config = dict(
    arch='vit',
    model='image classifier',
    dataset='dead-leaves pictures: piles of overlapping shapes',
    train_examples=72500,
    image_size=24,
    crop_scale_min=1,
    horizontal_flip=True,
    translate=0.12,
    rotation_deg=10,
    targets=['palette'],
    num_classes=7,
    norm='rmsnorm',
    norm_position='pre',
    activation='gelu',
    mlp_ratio=6,
    head_dim=32,
    fused_qkv=True,
    bias='all',
    qk_norm=False,
    parallel_block=False,
    inner_norm=False,
    patch_size=[2, 2],
    layers=14,
    width=256,
    positions='rope',
    pooling='mean',
    mixing='mixup',
    loss='cross_entropy',
    init='kaiming_normal',
    residual_init='none',
    optimizer='soap',
    beta2=0.999,
    lr=0.0019,
    beta1=0.9,
    shampoo_beta=0.999,
    eps=1e-08,
    precondition_frequency=25,
    max_precond_dim=512,
    one_sided=False,
    adamw_lr_other_params=0.0026,
    grad_clip=3.0,
    steps=8500,
    batch_size=64,
    epochs=7.5,
    lr_schedule='cosine',
    final_lr_fraction=0,
    warmup_steps=850,
    weight_decay=0.0,
    adamw_weight_decay_other_params=0.05,
)
Rows from block 2, named by matrix and row number. Each number is 128 + 32 x the weight over its row's rms, rounded and kept within 0 to 255. All counts start at 0. Numbers have three digits each. After the name is the row's rms in percent of the matrix's.
# fc2: MLP down (model.blocks.2.mlp.fc2.weight, 256x1536), inputs 0-66
fc2.22 104:073072113109139121134141162016172170151149135084091124107123185131134094114132120171171124093103101164082120135054093133055099141081072127133119109088127118103158139144092094096140158172127071116141083
fc2.23 101:132175148167072100126220175085099084110121118124135148114126099101123183067215115139161142130105181131071117093125156137103118155123127130164119097173183171101084081134109092116105135104110146180111132
fc2.24 100:143163143185107164152136147038116132116113123133077142121149093162133156119120122090146159117117164095114116120137065102167093092146157134123122186110082145136120135112135084148159102134122121126147104
fc2.25 107:098126184114121166158152112066138168114059131121135134116157135123126188142169118129165159065105120135180146101117107124131157165089190093189102131072127165106148162170137165086119105119053163097128163
fc2.26 094:182176147180116078109137158112082059170107087104115122118144102152121192065132091116036142050105172202143126141131122089107113129141171147189107052187144099107093150063092116152126125101123118145085173
fc2.27 105:109181129092078116130147146195144075115110105131170164153127128100094104153159137133099086108132136112159131159156113142114095144135085154155127091135118110136135056093135094124074198054106134152131133
fc2.28 099:117129156127058133107144172053083128132172158113130154117150170148179136213171109138219123143149122106135177156035082138138175134125088131146138114186116092084165163132171101127126154090141139147120127
fc2.29 096:141027119030188098146198137154098168150124147154122114138132124088134144121095131177067133137115145131101158155145130086137153150171173147111173111119161119131183120111106128154178167132174169092145134
fc2.30 098:145146138155051063094133131074079153140104133108135103136133120187138079184039130146229111069094151097108114136115094091102127112058141127131164118083126132074124130098114092143132109121127116084155129
fc2.31 096:158085120085110130090053140137139144113109153131145186174177182135106094125172167112067177087118076072081115048137139162199106070104143178094176172079186116172165216167125163104138118137081107111159122
fc2.32 089:188156092070106103123130152128110109123133150109150082145108162120139080108110132146180090085097142082143080126070124139156133103103135115138073125125118087149157138156164128204155073084108134144085137
fc2.33 108:078198155111074073132163108168098141141143158134134093165126169176124110153239099160073110147200180128171134082136133151142119103148152181075117000109141127081148153157164110153122140139139138130093155
fc2.34 105:106181096122138157141067116132109091140093164136142105096143083118104104124099134134125158097106130087109135123086170098106091089145164106126087062067141118126129154114098145150176132212110126119110105
fc2.35 113:123133102197185172100126139088135108167142135138141123160152158136100130120183113145166099175110171142164124088108158105136142195150096125095145176144154117146129157152136136182188095177124152173117173
fc2.36 097:107101131110128096139161078170154107131162134103160125124114177201174099152052149137142119129179131188082115106070135150109137125108071104063117151104143185096109139119142126108099097098114133143139161
fc2.37 106:116187113192060177187129109151127154106146109127186131093185115099143177116162104147234096127139202148117120114098122140058115161070097128109126107149128149136079083122123156113081127163122123143138158
fc2.38 096:112177078153166115174122148211119059152126110135094165144140112100162149131204129133078101138158140117150124136109143133104102072102083133131128039132100163159155089051156145117108093152095153142153142
fc2.39 096:077075162139115221092120149162153080091143134154165153121143168126106085145167119159171161116133126144165122140106060093117137130101152104157127229073111073108145171088154125126156132152130084221066144
fc2.40 102:124218117018052200123078106163131043108135109096180119182103141115172133105146179134090148101150068199108121170140144116142122106124096104188137168096106118077127081069122130125112111196070108140191102
fc2.41 102:146165107118102181138172109115157160103155087165130099184100121116150144126144105085155125090140168158107107101094125145055103168145101145187115083165071088093070114126094075114090218125183143121073108
fc2.42 098:138172135177135136032115151114083255124116110132177089049175172095144141106171140147159141148149136124117168125049198202128120112169105112076131087203119121216122164132114132138139144092119140124122162
fc2.43 105:144191100111153099167153137170105056098121099078111105130090119166183100155094148085128132131154062102150127140142135097163144167123139137127152200103147132174162088091131182150092138065111136109154116
fc2.44 100:037122179222149119141154075046125124135103141136142111100115088153084119114089173120182104109113099086111141121110131090156114113082133116094121157091102152084135083174133148148118079088106124100066094
fc2.45 113:114152115123138130177107092166149158162156149152101108126107160164129164119173111078167132122106063134134138197186112130119099144109147105164140198087120115139110182126158127123140105121123084105093130
fc2.46 105:115120133104090091165089169110129091103111116098100146137129142058095064136109132137060152075149037062105100137153096122085086076085075132120107146092113067075044135142093123145092184115075098157165097
fc2.47 102:144177104109137159176138149100142119132165108152150173121147093132157109055076160160159153112119139192116089187144110086115118135124158134208162133126122152075096081126083124117122138178085164164169115
fc2.48 102:170157111099174149105134112190095165131082123161107119145118141168096186138165089129190143145124154139130135095130104140127082126157117151080118142149180126156118107141139120079126107136120063136157140
fc2.49 100:143185128171182135081118123100113174085151124091112175141156156120068120182145099125183093135158142155151176129066163168128113074148104105080154235138103087159105125111129136135141053084114126085083119
fc2.50 102:144186127144220173171139201064101174149182146123161082069097139123136107134083072116172119190124162108129163122179135197156137118156102107166176174120095185135169117093139114103141167143145095134145122
fc2.51 095:159038123107189147107154112183076161146110120160116140102110144106147156146165105090105154134164118155145155128057142122109092136174130130158112121144157090104160120079115174149196142210095091135176096
fc2.52 104:143099124204106158094157109141147087148114159151184179163143155127144150117123118190196133134126150145149153125107104102178096108164109121114166167152173105107167152173193160129161134137150162090112143
fc2.53 103:161141109100072149109162116136144071124113135150125127106140139163126129161201146124099099148146164131168168136144122175182167099134117115110139238166120089194143106125122150170118171094156143136134130
fc2.54 093:120096172143162098094127138040127155155118107101106113139116125124154168188102082095145175094087110121120120134110126096132111113111111137110086123103085126157115144105080142134129101174175092138113097
fc2.55 098:114054111101252137159128121191129158108150152106134098094143177127094012121157150143089078114171149072117128125155108150102167099124097155081147089148105194132128166112093140112103119120102057151105121
fc2.56 109:157169101145039085108161152058100093161105159146111156145119069167152138165117146151000182113101132157151144141143153077130146115115150171080131100121136092040115178118141155160154079124109096139118139
fc2.57 099:102112158085084057144150135111102132100155118091092113127164125160079131103129130105071138094087109140122164125171076124089138126135153120073136102196145087074085150122090134137150149067130187102052115
fc2.58 099:058104122094093086157138187138162171110099093085086070145090146147141163143130135107200110100119081138113076088161157155074120132107024103060118164101171099162123150094113132113136134193098066136195080
fc2.59 107:144108107146161146159109138100114097112131110091133105116123162127163127064081107136171081117103161116148118128065098152167139171143163138204130190112103188152140048112160060167097143067113137103113177
fc2.60 095:141176127139164191174106128155142130154172079055102093139156061075151076084149152146126081105125154088141162156180140159095100140035110093158144149093134098101107162082140146127101087135150127136114126
fc2.61 095:147061104116140173136155149074108170166097106099121160127121105143148118125143182135163086140124156169112103130087130143158165100163081157068107104173144139184125125099139109116128075139108153182126139
fc2.62 098:089214096155206186129147124112102151126155146140139137098124142142149163139100111097131100149123068106082109097128101140141137103114155145224152120129109125112188133084154133162166154150142126099127131
fc2.63 094:107171091099177072126166093185141030169112145100133134137145122140159142149139119104151158136122149140098134078117139114096114143163112138145137160128154138129092153141142142105155120049062111141149124
fc2.64 091:096148129084232176184129129131119062137174124115135063140149104123156124109085098103102115119146171139138087081125123060107089122154122146083123184124130163167120111140107125112137070081123193140130102
fc2.65 098:114075164055062116209159101153131126153154128160107203097075143137148145106082111115061124118153099166102104090168134212128122168142069075099123193135110091125111135102094136150086174143090100154102132
fc2.66 093:102086129165151054215187141165139156128135126097095090120103105152152187135098143087071098143134110099150131145128146105155099151103162146078147053175188121153169116106173110175112115114113166140089102
fc2.67 094:118229123167043116081096160076114102187124117162143131114165183103091104095104058090078078148132121120180153126134169086060094082190120120110129035107095138132118156086181144062144154086168128150197165
fc2.68 103:099132152129222136155121136104138112122151162166152165156120180144126086122082127118053147162111104126133156139152152138169153140124126144176162135107160182129148172177179125161143110136127153075112142
fc2.69 105:073152142078222119092121137136123135078159156105089048083143107081134112138125160191104144144117075150056145113140145126216112131132116080206108141130092149144128145089218155181146127134105083128158080
fc2.70 093:119089129087183129116116123234160078112123135116075164116091132125113069135117141136060129137170123151129153165185113065155170170100095123156157111076140162090143124149170074126097109151104120161145089
fc2.71 092:152039127139162082134148195212144220136082136122143161174121171116135070162058062117096162127117181136123119138152128124120119132186095129137127070181123154109095146108103100050160106104086092126172122
fc2.72 096:148134156145191130147095122191118092105126117113101128129166104129158146083143110120132118095172124110174125133100117133162116110076106110137135130137117115117119103153103045140063073150104071155121166
fc2.73 107:129121123081068148133113132078112153139150121112149062056120125123071144107147115130102110094069146139106099091159110103150117078058195100020133101160127129087083144133072177099127108086138139096108091
fc2.74 097:196069137122103105151143161080136147064159149143128104091088155123075068117043119135170193161145148117076125083197151167129124081179111149160142145109108139100110136081136138134123145159105170064201131
fc2.75 102:090108143196201132145184115091152179126168178105107113117165091153151145103047085171055080181162132108118114147146146110135112126099135139108132197056181121062142224160154171111062070099082104102161150
fc2.76 097:142160096121085050146103105144124128116128133143132139144127140178121101139064082040103072090080122181098113076101162077127098148102105130162102022125119114082086140093153062141123100123111115170138155
fc2.77 099:125201167094111198118161139130137111180118150150134051164097186169109130158218097104197108109141122141129143115225090169154164119148079167070118120107162133070164114125125212129150094114129138123108131
fc2.78 099:136129165208168135083190149107146117145110157129107113125190091129081134129123113126119111183130119139139152141118167168140102162075146122122129129120110134117103142130145163149189167200157110112174100
fc2.79 096:137069129096166117075140102249130114117063190139137147124135118130149192129196185138226133113156080114118167124114129139130125177127157107152098218183157092166149141115052179171096119137123132127109134
fc2.80 099:148212076138176209130118115111125115047118125187132103095139114078123166134165134075088099132065142127174132142116180138100133162114128124151151107225099167082090120122047091128123113151134121113140090
fc2.81 099:126137151212116128073110169109193213130170181137138149132163107142105158165186124129038108144121142134149159139079109181113135126093194120190150021142149128075144125162107100170157089104122126174156145
fc2.82 102:138037113143139153106144149152118156144117136133169110109124156156147114154183130208118144144134087136180141141136125111131142130109150112139115231107101147098107150106139135173119153047174105141144116
fc2.83 097:143116155111161169160124158208134141208134115078163110134121171118130113127050061097218130131162061108127120132177090163147109115117176192109102126164127149086147099102124104136144136158096089082121087
fc2.84 105:142120152151138034135109175144099039139136160074118158111115151127118162157122146088000121106145154113137130094118152127111118121128106110146110039163143156169163066154091132124132152098167110130186124
fc2.85 100:151115136106179161168151125192121125193098165171132144144154132116133123114084111119077141156139158130164164091163130100170078120159187141123133042138128096198125086083116121070099116151157152152116092
fc2.86 108:098189092208124172168109114119099106079164083158118100134102123112176110176080103128250159124054167179104093138127150151087099137161085093171141164131084119120133159035178104110091142171135107111133156
fc2.87 097:115156060182163103094117184168163113118088135109156184153118133112097172128157101109000150096143141209101138152105099151096081162104066129121111059150127069104131112170171138085115035127137133144137123
fc2.88 109:111060112158143163160155134098120173111109132143125133111113108122109188098173137143187152112150166167088129154072140179077141091125142136113167204199169116148115140185137169128148136073093143155159153
fc2.89 103:078118077110052136116080130113169060131099088090099115101145152088056091154191141106126154114138124165148112133048085094102075092076087128063161134098115098124104163201112131131140100127150125116112120
fc2.90 098:122141111093131121120104144157168101136147139102090116059130130118156079070080099112087129123118097104107062097095070164135076139237146177114092126116119098138144132143111143105186160158133115132124103
fc2.91 102:153128148183136128102153147144097116172101133133107174128104092117126169102137152141032093166144144120139094132134124064140124123195121132145131096118123127152134121158090167163111144152128130142147162
fc2.92 109:113037073142138067179118141134160171119108078097142138132128180140149109142110129117028135118148153094142128122115134127110119100086155141136095062126121131110102109204097127097104107072142172161143145
fc2.93 106:131049110097056148144146108133118143115125100130080140163120157125102102154154150133205045119156102131085117130135147150054129082185194134169148131190157083119103145131105151104116183169145140145121146
fc2.94 093:122143112127102081170094129112119129136168121111111164150095141138147134149114087152155094106165123102145126102123139069189124080149140155112108150105142021200181131153127133142144108115177155108142117
fc2.95 098:159100161077073111127132126142117095183131116143143151184192142091111169173168087085137096114157130173158113166098131137073180147166083148062120201181146134199147136124147169145107151192150114138130109
fc2.96 094:142180115120233161090158076134109126139141102135146137149113121135148183135137102084150101099078118115150073103134119101102151142140172174205157166112157139153187185197181141146131185171151128128146145
fc2.97 108:113109117047053136131110150125137088147151123119095119110163122130133100086076170099098132090086131164092149137120137162093105164100204132105116097128136148097108103146056091115137111140117117169129145
fc2.98 095:098111170122124091132156166078164101105150190089075115173110070154087199115107163139169121121128108186078155152005095151170118136111094058130161085089106117103196122154124098147137106097101129105095133
fc2.99 097:059191124155117103089161087120098174084141150119155122184133172131073110162102121109249132126114067131109100122105155134137145151113099149093102157115161101051077133148110068134162120128131155091092129
fc2.100 097:072184110137098165187098105093141095128089124119121081141157119148145168080183133130106110157134126143147183172103144062096125088115176111119067058133147155112089116137097112092123171127143162087139084
fc2.101 101:113096155161185093117136188169097134128183123151111132137146069158086102110138133142028168139088172087133133123203118120132110133164071168149115120064158079209101138146083217121141100141129152140116114
fc2.102 105:108085147149193102192148119246106236109111159096106121128124179143148097166108125124112114137143175096065117073179138152199121147122100146141104158119135159125138107090136123144136089086132112127173101
fc2.103 102:176042153177109091124083146124102054128164130109102093117158092091122082157044144152072194096136142100108103101186129090162157119139074146125151191112135157119144111118182169091130080070121166085153090
fc2.104 098:134148104101104085147084156109145145104128098114137057105092159108144102094156138103196172120112138082082094092148168089121098117110129086101112237104098145120136115113060161078095141119157114175159097
fc2.105 096:051168146136198163112109107135073212160119137108121105164163157104148088133125143115219062159126189190163144166163142137110129145096216117123166143113105205192175131127206119115076155054141140117193121